python train.py --model="image embedding model" --dataset="gratings and oriented noise at many angles and scales" --train_examples=395000 --image_size=32 --crop_scale_min=0.8 --horizontal_flip=false --targets=["angle"] --num_classes=12 --embedding_dim=64 --arch="caformer" --norm="rmsnorm" --norm_position="pre" --activation="gelu" --mlp_ratio=2 --head_dim=64 --fused_qkv=true --qk_norm=false --parallel_block=false --inner_norm=false --drop_path=0.1 --patch_size=[2, 2] --depths=[3, 6, 6] --widths=[48, 96, 192] --kernel_size=7 --am_softmax_margin=0.2 --am_softmax_scale=30 --init="xavier_uniform" --residual_init="none" --optimizer="cautious_adamw" --lr=0.0021 --beta1=0.8 --beta2=0.99 --eps=1e-08 --ema_decay=0.99 --steps=12500 --batch_size=384 --epochs=12.2 --lr_schedule="wsd" --decay_fraction=0.4 --final_lr_fraction=0 --warmup_steps=620 --weight_decay=0.1
Rows from block 4, named by matrix and row number. Each number is 50 + 12 x the weight over its row's rms, rounded and kept within 0 to 99. All counts start at 0. After the name is the row's rms in percent of the matrix's.
# pw2: token mixer project (model.blocks.4.mixer.pw2.weight, 96x192), inputs 117-155
pw2.0 100:22 57 28 65 73 57 41 64 52 41 45 68 46 57 51 44 46 43 30 56 56 45 56 51 56 33 68 56 45 44 49 49 73 47 34 45 64 59 51
pw2.1 094:47 53 41 74 43 38 57 29 53 62 47 52 46 51 52 60 42 61 67 51 25 36 54 47 74 44 68 47 41 59 73 58 37 28 49 51 59 59 52
pw2.2 095:42 44 52 26 62 83 27 32 56 47 61 62 57 73 59 52 25 37 35 42 48 62 75 67 36 57 48 41 30 54 54 69 55 27 57 50 84 42 34
pw2.3 108:66 48 70 40 46 47 58 64 45 34 52 51 39 41 40 48 74 62 46 54 71 53 47 46 51 58 36 55 66 55 20 41 62 74 44 50 27 41 53
pw2.4 080:72 55 55 48 42 51 64 56 47 65 44 33 67 40 45 32 45 39 57 39 51 51 65 54 13 56 33 57 66 63 52 34 31 57 51 54 46 32 70
pw2.5 084:38 58 25 27 41 32 40 46 48 47 54 43 41 41 49 37 58 63 82 26 43 72 76 58 37 51 38 60 44 70 36 56 36 42 57 64 52 32 52
pw2.6 102:48 60 24 54 26 58 60 35 46 46 53 71 15 37 68 39 50 68 65 44 58 47 46 34 74 48 41 58 50 45 48 36 48 56 37 54 27 80 60
pw2.7 110:57 64 46 48 63 50 44 64 47 51 44 71 68 55 61 63 52 50 33 50 76 67 45 51 51 60 98 58 49 39 38 44 57 55 50 46 55 78 57
pw2.8 093:47 55 27 45 46 42 66 36 44 52 28 48 48 58 34 44 49 51 30 69 52 41 37 47 50 54 63 68 81 57 40 31 46 65 35 48 61 49 56
pw2.9 095:72 44 58 65 44 56 24 64 49 66 46 43 67 61 69 45 18 39 65 37 60 70 57 52 33 61 59 36 33 49 44 38 47 36 66 44 56 68 43
pw2.10 094:41 56 43 85 53 38 42 45 49 61 56 51 55 66 51 54 41 38 58 48 47 53 62 58 72 61 50 41 43 42 58 62 60 40 56 42 57 71 46
pw2.11 119:16 65 43 43 49 82 66 50 54 34 79 42 42 33 65 39 42 81 51 31 45 45 51 43 61 26 54 47 36 49 65 36 56 46 38 44 64 46 45
pw2.12 088:61 46 54 40 59 56 74 83 50 16 68 32 64 45 59 45 48 45 44 61 46 34 66 61 51 47 65 44 31 50 60 56 59 67 40 36 44 38 45
pw2.13 099:40 62 41 73 67 52 34 45 52 66 29 54 57 51 74 45 73 39 70 17 51 75 50 36 38 60 35 47 52 52 31 61 45 45 50 56 31 61 43
pw2.14 094:28 82 36 43 42 56 51 59 49 50 61 69 57 35 58 43 32 40 68 37 47 62 34 56 49 44 60 58 57 52 36 41 43 50 42 52 64 49 49
pw2.15 082:75 52 47 41 50 31 51 75 53 50 61 60 27 48 39 37 42 49 57 40 67 43 58 45 49 73 66 48 55 47 64 46 45 55 57 40 55 77 47
pw2.16 100:18 59 41 67 55 73 51 55 47 29 63 51 40 46 77 53 43 53 35 71 59 44 44 57 63 25 75 45 33 33 63 44 72 44 48 54 42 63 31
pw2.17 088:27 63 38 54 38 54 51 65 47 42 80 32 44 41 59 31 40 48 56 48 50 56 48 69 55 55 54 38 34 55 39 38 64 50 49 34 71 59 51
pw2.18 104:49 53 42 90 40 33 52 49 48 65 53 44 48 47 57 49 45 60 72 30 41 43 65 42 54 39 39 42 46 58 47 43 49 45 44 58 39 53 67
pw2.19 114:61 35 70 82 31 48 41 57 53 59 60 35 60 43 63 40 40 52 69 44 59 66 44 33 67 53 47 38 55 43 42 42 65 49 63 51 26 40 63
pw2.20 113:59 43 54 55 78 53 38 52 52 63 30 68 49 64 45 59 56 28 32 51 56 55 52 44 34 62 31 56 85 51 26 55 41 33 52 44 70 28 53
pw2.21 096:35 48 57 32 34 43 51 22 57 41 59 55 57 46 49 34 39 56 78 54 53 56 42 58 64 58 40 53 57 54 46 56 61 54 68 53 74 50 41
pw2.22 124:44 72 24 57 45 62 46 57 58 72 47 32 18 56 49 53 46 51 54 45 66 60 70 54 24 49 32 42 27 48 40 57 44 29 51 43 50 39 37
pw2.23 107:55 58 46 65 40 48 54 43 47 54 43 22 59 41 71 54 49 59 59 40 49 58 47 35 33 49 54 43 25 59 62 56 46 63 43 56 17 54 39
pw2.24 104:32 50 55 57 41 79 63 59 49 20 31 42 59 44 60 63 56 71 40 30 42 47 48 47 53 51 35 67 60 55 44 34 62 66 39 53 37 37 46
pw2.25 094:49 45 40 45 71 71 75 78 50 22 63 41 46 52 61 48 46 64 35 59 42 22 58 57 50 28 53 52 53 50 66 43 66 49 52 49 54 40 39
pw2.26 115:79 19 58 39 49 35 42 36 48 72 65 59 42 46 39 28 58 38 57 56 48 41 25 42 39 61 43 48 81 47 54 45 42 55 60 53 39 49 81
pw2.27 106:52 33 49 66 41 75 18 44 44 56 41 76 65 62 68 55 66 46 46 51 43 79 47 46 49 64 47 43 68 47 27 68 52 45 46 60 48 54 46
pw2.28 095:63 51 65 34 34 43 43 39 54 61 40 72 31 25 54 56 57 52 43 37 55 59 22 26 47 66 68 32 69 50 38 52 54 53 41 43 22 60 55
pw2.29 094:50 47 52 69 53 59 34 93 52 44 58 40 50 58 39 63 63 32 34 54 56 54 71 62 59 49 46 42 26 41 46 67 60 35 41 43 36 47 35
pw2.30 106:44 54 48 61 60 55 66 54 46 39 51 58 28 50 31 49 59 47 31 73 36 14 55 57 66 44 41 51 63 52 56 50 52 34 32 53 53 37 55
pw2.31 095:86 41 58 30 47 44 56 65 49 47 43 57 35 53 74 57 43 47 55 53 33 42 73 49 52 59 65 49 56 56 55 55 33 38 59 45 60 50 49
pw2.32 094:66 63 71 48 48 21 74 53 53 54 35 19 62 50 30 58 66 41 48 38 39 36 62 36 40 60 79 47 44 43 53 45 34 45 52 46 58 61 51
pw2.33 086:66 45 42 25 49 02 64 64 46 38 50 38 68 58 24 46 64 56 47 54 53 46 50 57 57 54 66 68 44 46 49 36 52 68 54 42 67 79 46
pw2.34 090:44 44 63 27 42 50 60 24 53 43 82 43 63 38 59 53 43 56 64 42 34 34 48 54 72 44 55 46 43 49 63 63 59 52 71 59 51 62 40
pw2.35 113:23 56 60 25 56 55 42 22 48 43 49 50 62 53 52 47 49 46 50 42 49 51 39 46 43 49 35 54 54 52 48 48 62 70 47 50 42 42 31
pw2.36 076:79 40 66 50 49 27 38 55 48 61 63 61 51 56 54 65 44 41 44 55 34 52 72 48 63 50 64 42 64 54 61 61 34 32 56 38 42 54 62
pw2.37 104:31 52 60 79 55 49 61 47 53 45 39 22 68 44 43 53 58 64 46 52 41 23 60 39 63 15 46 49 35 43 75 41 53 51 44 51 49 30 52
pw2.38 104:37 59 71 52 60 60 55 62 53 53 37 37 72 61 38 51 48 39 30 45 48 54 62 59 36 54 36 44 45 63 34 56 46 39 56 47 80 21 41
pw2.39 095:64 45 49 57 45 43 50 57 43 56 36 50 44 45 62 57 47 43 55 52 70 56 46 39 48 62 61 58 54 39 42 61 55 59 76 59 34 74 45
pw2.40 092:50 76 29 45 47 67 55 40 50 40 46 63 29 31 55 35 51 69 57 38 36 52 46 49 33 49 11 59 49 56 40 43 51 51 33 52 44 49 41
pw2.41 097:57 37 48 32 38 37 61 56 48 41 58 24 62 41 58 38 51 50 84 42 36 63 65 66 59 52 46 68 29 58 43 38 53 69 60 54 51 36 58
pw2.42 091:56 51 74 41 70 48 51 44 51 32 51 52 44 61 45 47 69 46 52 38 43 60 62 53 34 55 23 50 73 53 31 39 56 52 59 58 35 51 53
pw2.43 101:51 46 51 78 38 72 66 41 53 46 44 54 56 28 60 35 60 68 48 48 63 54 26 34 53 60 32 48 60 47 42 48 53 64 57 57 36 52 66
pw2.44 120:61 64 63 31 42 26 53 41 48 54 32 62 73 43 38 53 55 41 52 41 68 70 30 46 35 70 48 65 62 54 25 36 40 71 61 48 38 49 59
pw2.45 104:31 59 55 19 40 64 48 28 55 38 45 39 43 38 71 56 52 60 65 51 47 55 26 45 32 39 48 46 39 57 54 46 60 64 44 40 46 26 26
pw2.46 092:40 59 42 38 47 84 53 48 53 68 37 46 58 49 67 35 54 54 68 34 72 72 33 56 27 54 24 52 38 48 34 48 59 66 51 54 31 53 25
pw2.47 105:44 43 47 51 35 39 69 55 46 43 61 54 36 54 27 53 29 51 34 68 64 38 37 51 81 52 61 57 51 50 60 35 53 50 44 46 61 60 51
pw2.48 100:65 50 47 43 63 62 38 51 53 60 33 61 42 59 51 55 39 31 38 59 65 55 62 42 31 64 51 53 49 44 46 58 44 43 48 40 56 69 38
pw2.49 086:53 34 50 40 41 54 41 80 53 37 45 46 26 44 56 37 59 43 59 50 59 49 58 59 40 65 11 44 64 39 33 48 64 71 57 44 36 48 42
pw2.50 107:71 31 39 57 42 56 24 59 53 74 79 61 41 52 72 44 37 46 75 37 45 67 55 57 59 61 58 40 43 48 51 64 43 26 74 55 50 56 58
pw2.51 090:59 26 56 36 67 67 25 53 60 56 57 41 70 68 49 62 40 60 41 46 44 47 49 56 37 44 36 48 50 38 59 51 45 53 55 48 54 44 34
pw2.52 098:22 57 48 61 67 72 41 46 50 40 47 85 40 44 61 39 54 71 18 53 72 70 29 41 46 49 48 49 50 41 34 54 69 45 46 46 51 72 44
pw2.53 109:45 45 73 59 58 70 60 59 40 29 50 75 46 50 64 42 48 53 34 62 41 53 69 62 63 53 45 48 66 50 57 54 68 32 53 47 70 61 44
pw2.54 099:38 62 27 34 67 73 44 52 49 55 61 62 68 54 66 35 46 43 44 41 48 72 54 60 37 61 61 63 45 53 38 32 47 53 49 50 53 51 52
pw2.55 100:67 22 53 31 40 41 49 40 48 32 49 64 59 41 51 43 37 61 60 80 51 70 40 56 61 54 42 66 73 60 31 60 57 57 62 57 58 29 52
pw2.56 089:63 59 56 36 48 64 53 62 57 61 55 51 60 57 49 55 41 26 47 45 82 60 46 57 42 51 39 47 22 37 36 54 47 36 60 54 57 55 51
pw2.57 121:39 34 47 57 61 53 42 70 53 62 80 44 52 62 61 54 56 20 47 68 47 37 62 58 60 39 66 44 40 39 58 68 62 52 70 57 40 53 49
pw2.58 105:65 47 53 50 46 38 31 48 46 67 53 58 56 53 42 30 42 39 59 45 50 53 68 45 37 73 35 35 37 60 62 61 43 36 56 47 63 51 57
pw2.59 086:45 49 55 40 55 30 43 74 46 39 67 22 39 56 39 43 41 57 61 53 37 23 73 51 59 19 49 41 52 46 67 41 59 57 60 50 60 34 47
pw2.60 091:74 35 72 71 40 72 40 74 50 32 46 44 48 55 49 49 50 50 41 45 75 49 59 60 52 60 32 42 36 22 38 52 68 58 72 44 63 69 38
pw2.61 109:60 52 49 42 64 39 65 57 38 60 45 49 59 73 28 55 41 22 36 71 43 23 73 65 61 44 65 65 48 44 64 43 43 47 41 36 91 56 49
pw2.62 094:54 17 46 32 59 62 53 46 48 31 57 58 60 56 68 42 51 45 35 81 33 42 59 61 66 34 72 50 67 39 55 56 59 61 68 54 52 29 48
pw2.63 099:34 50 50 57 59 54 33 24 50 39 22 75 65 62 51 71 65 57 25 51 45 73 52 52 57 56 72 65 52 42 32 53 55 45 38 52 56 85 29
pw2.64 093:32 66 53 52 42 38 46 28 51 52 44 46 64 46 62 59 46 49 48 55 65 47 37 33 45 44 70 38 35 61 49 53 58 57 54 58 17 64 32
pw2.65 102:75 37 32 61 45 54 45 47 50 58 31 62 74 44 56 55 39 61 42 62 68 69 33 48 39 62 77 62 44 62 50 55 44 61 64 58 31 41 60
pw2.66 106:19 74 46 52 48 69 50 40 45 70 74 42 52 48 64 43 41 33 54 44 52 34 42 54 45 32 42 34 17 35 79 46 62 43 39 49 35 55 48
pw2.67 107:33 66 51 55 40 62 60 26 58 64 41 19 36 44 56 48 38 59 61 34 57 38 45 33 18 34 34 34 21 53 66 57 47 59 50 51 33 37 32
pw2.68 105:42 44 50 40 22 80 51 44 49 46 58 43 53 42 69 45 29 35 72 70 65 55 50 62 56 56 46 39 15 39 51 73 69 62 71 58 52 49 30
pw2.69 109:42 43 53 52 60 65 17 40 50 37 34 40 45 50 70 74 63 63 67 32 43 64 63 44 43 45 52 50 26 48 48 63 66 66 56 49 43 49 20
pw2.70 113:23 73 29 65 51 65 49 59 47 46 56 36 64 47 61 51 47 65 57 35 55 62 49 43 47 32 70 54 38 41 47 23 51 53 40 39 61 62 33
pw2.71 091:78 47 55 45 57 23 81 53 53 59 40 47 47 56 37 50 43 43 39 56 52 17 45 43 57 53 59 57 62 47 71 30 29 54 66 38 54 55 64
pw2.72 108:30 69 46 49 31 46 64 46 51 50 54 17 43 41 40 48 53 64 61 36 52 34 48 54 44 41 20 44 19 53 64 43 52 62 30 46 56 47 40
pw2.73 106:53 32 34 29 76 42 40 65 55 64 67 65 26 62 68 50 47 26 47 61 43 40 59 52 60 37 70 52 50 39 62 55 49 50 43 56 39 63 48
pw2.74 085:65 38 71 28 51 51 39 56 51 56 61 50 57 37 62 43 53 32 66 29 60 80 41 42 39 59 31 48 63 54 28 55 51 68 60 49 36 41 61
pw2.75 096:76 36 47 65 39 19 58 18 49 64 33 53 39 51 45 51 41 43 70 54 67 45 51 43 43 59 35 61 50 56 42 64 44 64 66 59 32 44 51
pw2.76 102:66 45 47 28 42 30 40 42 48 42 31 35 48 48 49 64 54 73 47 47 72 65 37 43 30 59 58 47 34 50 40 52 47 68 52 49 45 57 41
pw2.77 093:46 31 45 55 37 61 44 50 56 47 52 57 37 35 46 42 54 79 36 66 49 52 26 39 57 42 59 38 63 53 65 55 66 72 39 60 40 36 65
pw2.78 099:49 57 42 13 67 50 34 30 49 54 49 54 21 65 54 50 51 56 51 47 42 41 52 49 44 41 55 58 72 45 46 36 42 61 48 53 49 46 30
pw2.79 100:51 41 42 75 54 37 35 46 53 61 52 71 31 49 49 56 45 61 40 46 43 46 58 41 59 47 70 51 45 43 70 55 52 29 35 48 47 63 67
pw2.80 108:57 53 63 43 32 41 76 42 43 37 40 37 86 43 50 56 50 70 50 53 57 60 38 42 52 49 56 59 52 67 48 43 44 67 56 59 42 37 54
pw2.81 103:58 42 38 42 62 42 54 39 50 35 26 73 37 53 41 59 67 62 28 41 69 49 48 38 34 47 34 57 65 47 31 50 53 65 40 55 33 57 56
pw2.82 080:42 43 53 35 80 23 40 41 56 45 54 33 51 56 39 69 66 54 38 49 37 51 61 44 34 33 76 45 48 59 45 51 50 47 40 57 40 41 45
pw2.83 102:59 35 51 45 65 34 30 41 61 64 37 42 42 57 46 58 59 59 50 16 60 69 43 44 31 65 54 39 46 47 43 61 52 59 63 37 59 54 51
pw2.84 091:52 65 50 37 44 59 65 61 42 40 47 61 66 50 42 59 48 58 27 57 64 44 40 50 34 54 73 64 42 43 45 51 43 60 41 52 41 69 41
pw2.85 125:36 56 54 41 65 48 38 31 42 60 18 51 72 50 29 45 67 29 37 45 49 50 43 44 18 56 32 51 53 59 39 45 40 64 33 52 42 32 53
pw2.86 100:62 38 47 40 60 37 31 43 47 39 40 39 82 70 43 55 37 40 36 57 57 51 59 55 47 53 66 60 49 40 59 43 41 66 62 49 60 60 34
pw2.87 095:64 39 53 52 50 25 72 56 47 43 35 54 36 50 52 50 73 67 48 74 41 41 73 52 50 47 24 44 86 50 23 49 55 60 55 52 55 52 68
pw2.88 095:48 60 67 57 58 35 75 54 48 58 44 51 59 37 42 66 69 60 45 11 55 49 37 18 42 35 72 49 49 50 55 47 33 36 44 49 40 42 62
pw2.89 108:24 63 40 58 69 50 37 36 51 57 49 26 60 52 47 51 46 34 46 33 43 43 64 43 31 27 51 46 31 54 66 46 55 45 40 45 59 27 60
pw2.90 090:59 40 43 23 61 41 38 48 42 41 46 80 35 46 59 54 65 46 54 39 59 66 59 58 49 66 46 56 45 46 38 58 62 71 43 47 30 75 43
pw2.91 100:59 53 42 42 68 63 41 53 48 62 30 62 40 52 46 46 56 37 44 36 28 40 60 41 41 63 30 66 80 58 49 54 35 46 40 45 59 38 58
pw2.92 099:52 38 61 30 47 36 58 52 49 34 63 34 63 37 50 36 63 56 55 67 37 26 40 49 49 38 65 46 42 55 68 47 63 75 54 61 17 33 62
pw2.93 098:59 56 27 92 57 47 55 67 48 45 34 54 32 52 58 44 43 74 45 45 72 63 68 45 63 49 48 55 38 31 42 23 55 33 30 46 42 75 60
pw2.94 106:36 73 43 75 39 46 56 31 42 52 48 57 55 48 55 52 46 57 44 38 43 51 35 39 55 57 83 53 57 37 51 51 43 50 56 54 37 79 47
pw2.95 102:28 61 63 83 35 66 73 35 50 43 39 53 51 52 39 58 41 62 23 71 66 37 25 49 58 42 55 42 47 50 49 38 70 57 38 46 58 66 40